Weights of a small contrastive image-text model: encoder width 256.
Rows from block 3 of the image encoder, named by matrix and row number. Rows with one number belong to one neuron. Each number is 128 + 32 x the weight over its row's rms, rounded and kept within 0 to 255. All counts start at 0. After the name is the row's rms in percent of the matrix's.
# gate: MLP gate (encoder.blocks.3.mlp.gate.weight, 1024x256), inputs 0-255
# fc1: MLP up (encoder.blocks.3.mlp.fc1.weight, 1024x256), inputs 0-255
# fc2: MLP down (encoder.blocks.3.mlp.fc2.weight, 256x1024, transposed), outputs 0-255
gate.48 111 [128 131 125 107  97 139 132 100 117  92 119 141 131  77  78 102 167  73  95 149 115  89 101 173 171 141 158  64 143  72 120 107 190  97 118 125 115 135 114 168 182 147 119 157 159  63 142 204 123 107  55  83 130 178 108 162 106 137 143 177 243 148 134  85 128 147 137 148 192 219 160 142 163 145 158 113 171 139 117 114 106 141 118 114  64 138 148  78 134 155 155 133 126 181 111 156 117 120 146  92 116 106 121  88 166 136 151 118 140 121 109 151 159 120 124 106 205 177  97 113 137 112  42 116 176 153 189 126  85 105 154 170 134 146  95 234 141  89 116 150 173 102 105 109 146 169 125 100  98 133 124 138 140  85 128 123 137 115  80 135 123 109 136 133 129  98  99 134 104 108 162 141 122 165 149 111 148 103  98 127  66 123 135 138 172 103 172 163  95 154 136 154 165 109  95 129 148 183 129 122 135 156 147 150 124  59 100  78 125 196 149  89 134 135 128 148 113 107 110  89  99 139 124  92 160 107 127  77 106 180 205 148 150 117 131 145 109 160 133 117 127 149  47 125 126 115 139 119  94  90 140 129  62  95 128 107]
gate.49 071 [135 117 108 181  95 136  79 150 125  98 106 119 143 128 128 145 162 104 130  92 137 103 123 140 122 127  75 153 166 121  89  98 173 122 138 132  61  82  99 119 154 179 161 142 251 122 159 147 125 169 111 165 148 195 106 103  79 117 173 172 135 140 134 161 121 151 137 134 235 132 139 129 163  81 124 150 139 145  86  70 111 120 172 109 122 119 184 153  75 123 124  84  84  87 159 105  94 128 128 104  59 145 129 155 150 142 150 127 117 114 116 111 131  78 119  62 149 110 121 165 129  97 149 133 217 169  53  98 113 175 107 124  98 106  68 135 110 165 137 113 139  54 155 117 154 106 115  59 127 130 118 131 140 144 139 148  98 137 123 126  75 141 163 121 109 122 144 131  97 199 157 123  92  75 228 149 129 126  98 122 143 151 142  82 139 144 184 142 141 102 102 128 125 143 122 146 159 131 190  70 122 110 137 142  92 105  76 112 133 115 163 115 153 102 163 114 146 135 161 173 105 157 112  78 168 104 154  92 114 124 103 102 132 155 107 116 121  78  93 144  95 195 127 105 105 135  57  72 144 173 151 147 124 107  83  90]
gate.50 080 [193 102 117 147  66 150 160  89 111 142 127 134  96 117 116 141  39 146 164 135 134 103 146 155 105 157 108 134 149  53 111 101 100 119 121 144 138 169 128 120 123 117 139 136 200 111 151 164 124 161  86 170 142 198 130  67 116  97 161 145  90 164 196 171 103 116 132 113 176 161 107 105 178 166 103 146 137 131 160  89 184 190 154 149 141 117 171 122 173 202 136  97 108  70 124 152 121 120 122 135  53 158 152 177 180 116 146  85  91 110 155 122  96 134 119  69 159  62 114 158  89 142   8 153  99 121 104  87 117 104 136 140 101 152 129 120 101  77 123 130  90  58 119 124 130 140 167 105 129 100 140 138 139 109 131 161 103  68 148 143 104 124 133 124  76  69 102 164 157 158 126 121 120 122 100 106 101 146 130  76 120 121  84 108 154  99 101 130 121 165  71 117 133 160 150 112 132 141 169  72 132 173 169 122 120  89 172 146 134 157 134 128 118 108 133 152  76  84  76 194 130  89 154 135  99 136 159 108 145 170 134 161 136 144 112  93 162 153 161 143  96 132 157 124 133 126 111  89 185 113 115 183 105  48 141  77]
gate.51 088 [153 150 107 201 129 124 189 149 121 125 162 142  84 121 130 147 121 146 172 105 109 109 116 178  56 136 132 143 132  89 148 107 138 125  86 110 131 150 145 226 136 181 244 166 147 139 156 148 157 141 164 146 166 164 150 126  87 167 119 110 154 146 151 131 107  66 166 136 151 124 173  98  92 147  74 111 126 166 164 148 113  87 142 157  94  65 117  79 154 154 144  98 146  94 120 136 167 135 108  91 127 177 144  98 117  90 152  88  96  96 140 163 171 133 105  71 162  68 141 144  87  98 114 156 122  97  77 116 128 146 151 125 136 143 149  92  92 164  56 149 175 110  86 137  85 121 150  97 151  90 143 141 122 108 171  85 131 103  67 168 107 132 183 121 136  61 101 137 151 141 134 123 109 114 169  96 120 148 103 109  92 135 154  74 121  74 158  88 110 115  92  95 167 177 135 143 185  92 113 155 138 169 196  98 107 146 135 189 124  71 163 167 121 132 190 119 115 143 107 114  40  94 124 133 110  88 131 158 102 145 157  92  79 150 109  84 109 120 152 118  75 131 147 148 107 135 146 107 122 122 128 134  80  97 195 153]
fc1.48 111 [143 124 148 127 135 131 132  87 107 115 125  93 143 112  93 135 155 187  78  85 133 159 126 145 145 162  89 137 164 105 111 148  72 111 180  87 104  71 116 139  86 179 144 136 154 125 128  85 146 113 173 179 155 151 175 141 127  58 160  88 117  85 203 168 149 173 156 188 167 167 104  98  95  91  89 188 128 132 133 121  99 176 100 143 141 135 106 125 123 101 102 117 139 135 148  79  64 157 186 165 134 105  98 143  77  74  85 134  75 103 140 166  98 123 127  98  92  96 128 146 125  98 209 139 175  94 112  87 145 127  82  92  99 150 182 147 141 146 129 155  91 130  88 135 128 109 205 110 121 124 100  99 102 140 172 168 174 179 137 129 123 116 112 118  72  98  91 174 116 199 107 126 152  66 112 173 140 145 113 133 142 155 161 122 152 118  94  42 158 109 136 148 155 143 132  96 122 104 130 110 147 156 158 152 159 180 156 140 161 100 145  93 147 108 144 161 106 149 139 173 120 105 186 116 160 136  97 138 133 149  58 113 135 162 113  86 152  64 103 248 171 145 150  77 140 125 127 137 148  80 107 131 136 123 134 121]
fc1.49 067 [150  64 115 157 114 183  80 119  76  93 173  77 104  54 187  86  87  96 124 106  58 134 150 153  92 143  96 148 115 158  68 188 148  95 154  98 104 146  85 148 124 126 115 105 132 125 139 198 149  97 173 183 138 168 126 128  57 159 124 126 152 138 129 138 150 188 152 149 160 113  94 111 140 113  90  83 148 104  54 101  99 114 165  96  78 145 144  71  98  94 169 102 135  92 115  82 156 147 111 173  89 218  80 191 118 128 148 122 165 139 174 125 137  74 125 112 150 114 158 102  82  77 134 112 139 197 111 134 117  87 105 144 129 129 161 141 101 146 149 102 121 153 139 188 141 123 155 119 150 118 126 137  75 146 112 121  74 168 178 145  83  96 191 129 120 113  87  75 130 108 115 146 182  92 158 102 170  79 154 179 135 156 146 144 160 158 147 136 121 126 131 188 160 164 121 137 156 100 142 111  67 139 124 154 151 146 117 119  91 126 130 150  75 103 147 170 146 154 146 148 169 106  99 134 100 147 119 135  89 135 137 117 121 151 143 164  97  77 141 161 120 121 184 129 167 103 159  80  97  96  95 122 183 191 125 119]
fc1.50 079 [148 122 122 122 122 113 140 129 120 149 136 117 150 135 179 144  99 159 155 157 139  91 143 122  74 148 151 102 154 103 108 166 107  84  84 105 123 171 155 160 133 137 160 131 133 151 141  99 143 162 116 132 120 166 166 119 100 101 110 157 111 182  83 128 169 188 171  82 126 141 120 120 124 125 126  90 119 166 169 162 127 140 181 173 181 101 107 129 163 134 138  86  72 163 101 110 177 116  51 170 125 173 123 108 178  81 161 138  98 163 184 130 167 122 119  91 126  99 140 149 135 118 101  74  87 166 131  83 155 158 199 163 179 160 119 157 103 139 108 124  65  89  81 162 108 108  90 181 211 132  95 117 145  91 131 117 119 129  95 150 119 124 167 188  95  63  97 128 149 146 130 169 129  89 109 152  81 147 179  96 140  57  81 216 192 121 149 162  93 153  89 120 123 105 100 160 142 148 102 151  90 178 155 135 104 135  77 173 122 142 133  81 149 111 134 184 144 129 136 141 150 106  91 104  79 121 115 112 184  57 102  65  83 127 110 118  72 171 153 169  92  99 137 108  81 121 149  99 127 161 152 130  81 161 152  66]
fc1.51 084 [110 138 102 115  96  95 116  26 145 183 119  86 173 201  64 126 120 153 149 132 133 148 180 153 145  87 121 104 114 127 168  61 128  94  95 146 103 152 171 121 130  67 133 108 116 137 119 112 139 148 155 110  64 142  99 169 159 110 126 117 112 149 120 149 128 121 152 136 144  82  66 116  74 183 111 195 142 129 142 200  98 134 127 147 102  71 135 184 156 169 122 129 120 143 100 153 154  96 126 106 169 160 118 167 150  77 160 135  86 106 188 127 132 173 125 150 174 121 112  79 137 100  88 180 127  89 157  97 117 100 114 127 138 135 113 226 124 149 142 124 185 110 110 138 111 177 121 127 134 144 114 127 135 128 143  75 183 131 104 105  53 127 105 122 146 110 130 175 159 132 108  50 133  72 119 148 114 136 139 113 112 132 127 165 127 142  84 104 125 158 118  84 123 124  52 129 147 127 149 163 168 112  93 172 118 128 135 219 164 111 109  69 163 127 142  97 146 140  90 138 145 116  97  73 113 103 155 119 134 133  52 148 152 176 129  84 141  74 120 154 154 156  87 114 164 138  89 178 189  45 108 117  99 121 115 153]
fc2.48 115 [182 115 116 138  77 100 103 125  73 125 165 109 139 113  83  87  76 138 148 130 122  95 183  82 100  76 136 119  75 101 150  80 164  99 147 135 122 122 116 127 118 178  89  78 154 162 192 156 113 126 129  94 114 169  55  99 133 145 106 158 126 172 105 104 134 213 134 126 106  93 107 118 147 113 173  46  87  93 142 130 127 122 110 134 135 101 147 139  84 164 120  95 119 175 147 113  97 115 146  71 110 142 150 129 130 230 117 173 202 164 199 110  96 172 141 175 165 112 136 130 141 101 102 127 127  75 127 131 154  92 155 115 101 179 112 134 149 148 148 164 113 153 133 148  70  88 176 145 137 181 151 196 147 118 124 120  83 147  81 163 105  93  97  47 140 166 140 137 113 122 104 162  87 110 115 147 142 107  78  98 105 155  73 114 106 159 135 137 131 196 119 162 151 152 115 164 110 157 147 153 138  86 133 163 141  58 123 120 109 130 153 124 143  60  81 139 134 141  95 165 118 174 170  80 171 102 157  88 141 119 133 165 127 110 168 133 138 100  81 123 146  88 122 171 144  88 188 128 158 141 111 174 126 195 150 111]
fc2.49 052 [116 112 121 131 129  91 125 115 178 139  84 198 166 127  91 127  98 143 158 206 183 125  80 100 119 152  92 125  54 122 169  99  72 100 133 145 140 109 174  91 117 154 123 137 109 125  99 136 152 132 110 141 100 107 111 105 149 121 130 131 158 150 109 138  97  88 102  52  46  58 139  52  94 194  88 124 106 104 158 187 120 122 125 133 133 198 132 116  91 133  93  68 156 113 157 113 105 110 111  87 143 129 134 155 123 187 146 141 159  99 137  83 110 127 134 177 159 154 156 192 142 175 126 104 136  98 131 141 102 103  94  96 154 139 138 124 180 163  89 144 109 127 112 148 143 152 115 126 111  83 153 111 180 135  75 101 111 146  88 119 138  84 137 102  86 102 151 147 119 141 141  93 103 112 115 101 103  94  71 114 126 153 137 121  80  88 162 139 123 152 140  68 105 131 163  80 119 106 137  67 131 133  97 110 149 104 152 114 171 151 118 132  96 204 116 137 105 179 103 146 117 123 179 162 143 179 167 138 113 158 125 172 147 110 126 147 183 170  82 155 133 176  81 145 129 192  58 181 175 138 204 114 165 184 156 205]
fc2.50 062 [ 83 159 125 145 155 110 124 129 126 115 141 166  81 137 134 151 128 119 120  72  85 171  94 215 148 165 236 188  82 144 125 130  69 132 138 132 126 106  87 104 126  73 152 127  61 109  83 114 117 147 153 156 113  68 114 123 189 157 184 112 138  88 139 171 139 107 149 103  92 143 159  71 104 125 157 133 130 100 148 129 173 133 122 121  71 130 156  80 131 148 135 182 130 128  80 139 137 144 211 112 152  86 126 118 141 128 174  98 124  88 114 141 120 173 150 133 119  98 109 126 107 152 158 105 166 119 143 171 135 153 141 169 163 157 136 131 113 175  67  94 100 117  99  98 136 156 125 132 101 107 159  75 122 154 189 100 183  97 135 110 139 136 153 123 111 217  94  94 119  57 152 163 175 185 128  35 168 149 123 123 127 103 136 116 119  95 132 138 193 113 135 147  97 126 108 113 187 104 167  57 113 129 101  90  83 109 170  98 126 105 123 126 133 207 119 111 130 103 116  64 121 129 147 163  38 108 118 161  88 159 157 149 131 125 102 154 145 154 119  93 115 169 143 160 157 139  87 156 139 122 114  65 135 128 130 163]
fc2.51 088 [ 90 128 130 120 156  98 177 157 116 110 201 160 112 104 198 109 164 100 137 164 104 106 103 143 125 117 122 183 114 132  93 141  88 152  92 160 104  97 118 107 104 141 130 129 107 101 165 100 168 120  93 193 148 109 169  78 102 141 142 118 165 135 141 172 107 111 146  84 109 163 168 142  85 133 148 122  94 170 118 106 117 127 117  81 133 110 145 159 122 160 168 103 123  88  98 132 119 159 203 122 130 114 168  90 148  92 122  74  71 152  73 157 137 101 130 106  96 156 128 149 115  96 154  67 132 200 125 158 133 164 136 200  99 112 150 149  51 151 112 181  97 169 142 105 144 129  69 173 105  87 130 111 122 140 165 148 144  83 151 158 181 174 114 101 108  89 100 127 148 103 116  92 125 166 117 161 124 131 175 107 101  85 100 147 188 152 141 148 156  97 111 135  67  88 107 162 176  59 184 125 129 170 170  57 117 117  82  58 136 160 204 171 128  94 158 155 163 114 123 102 122 163 169 203 109 103 114 136  83 187 175 124 110 117 103 149 151 118 130 122 127  88 138  81  82 144 182  71 107 174 149 107 148 106 143 134]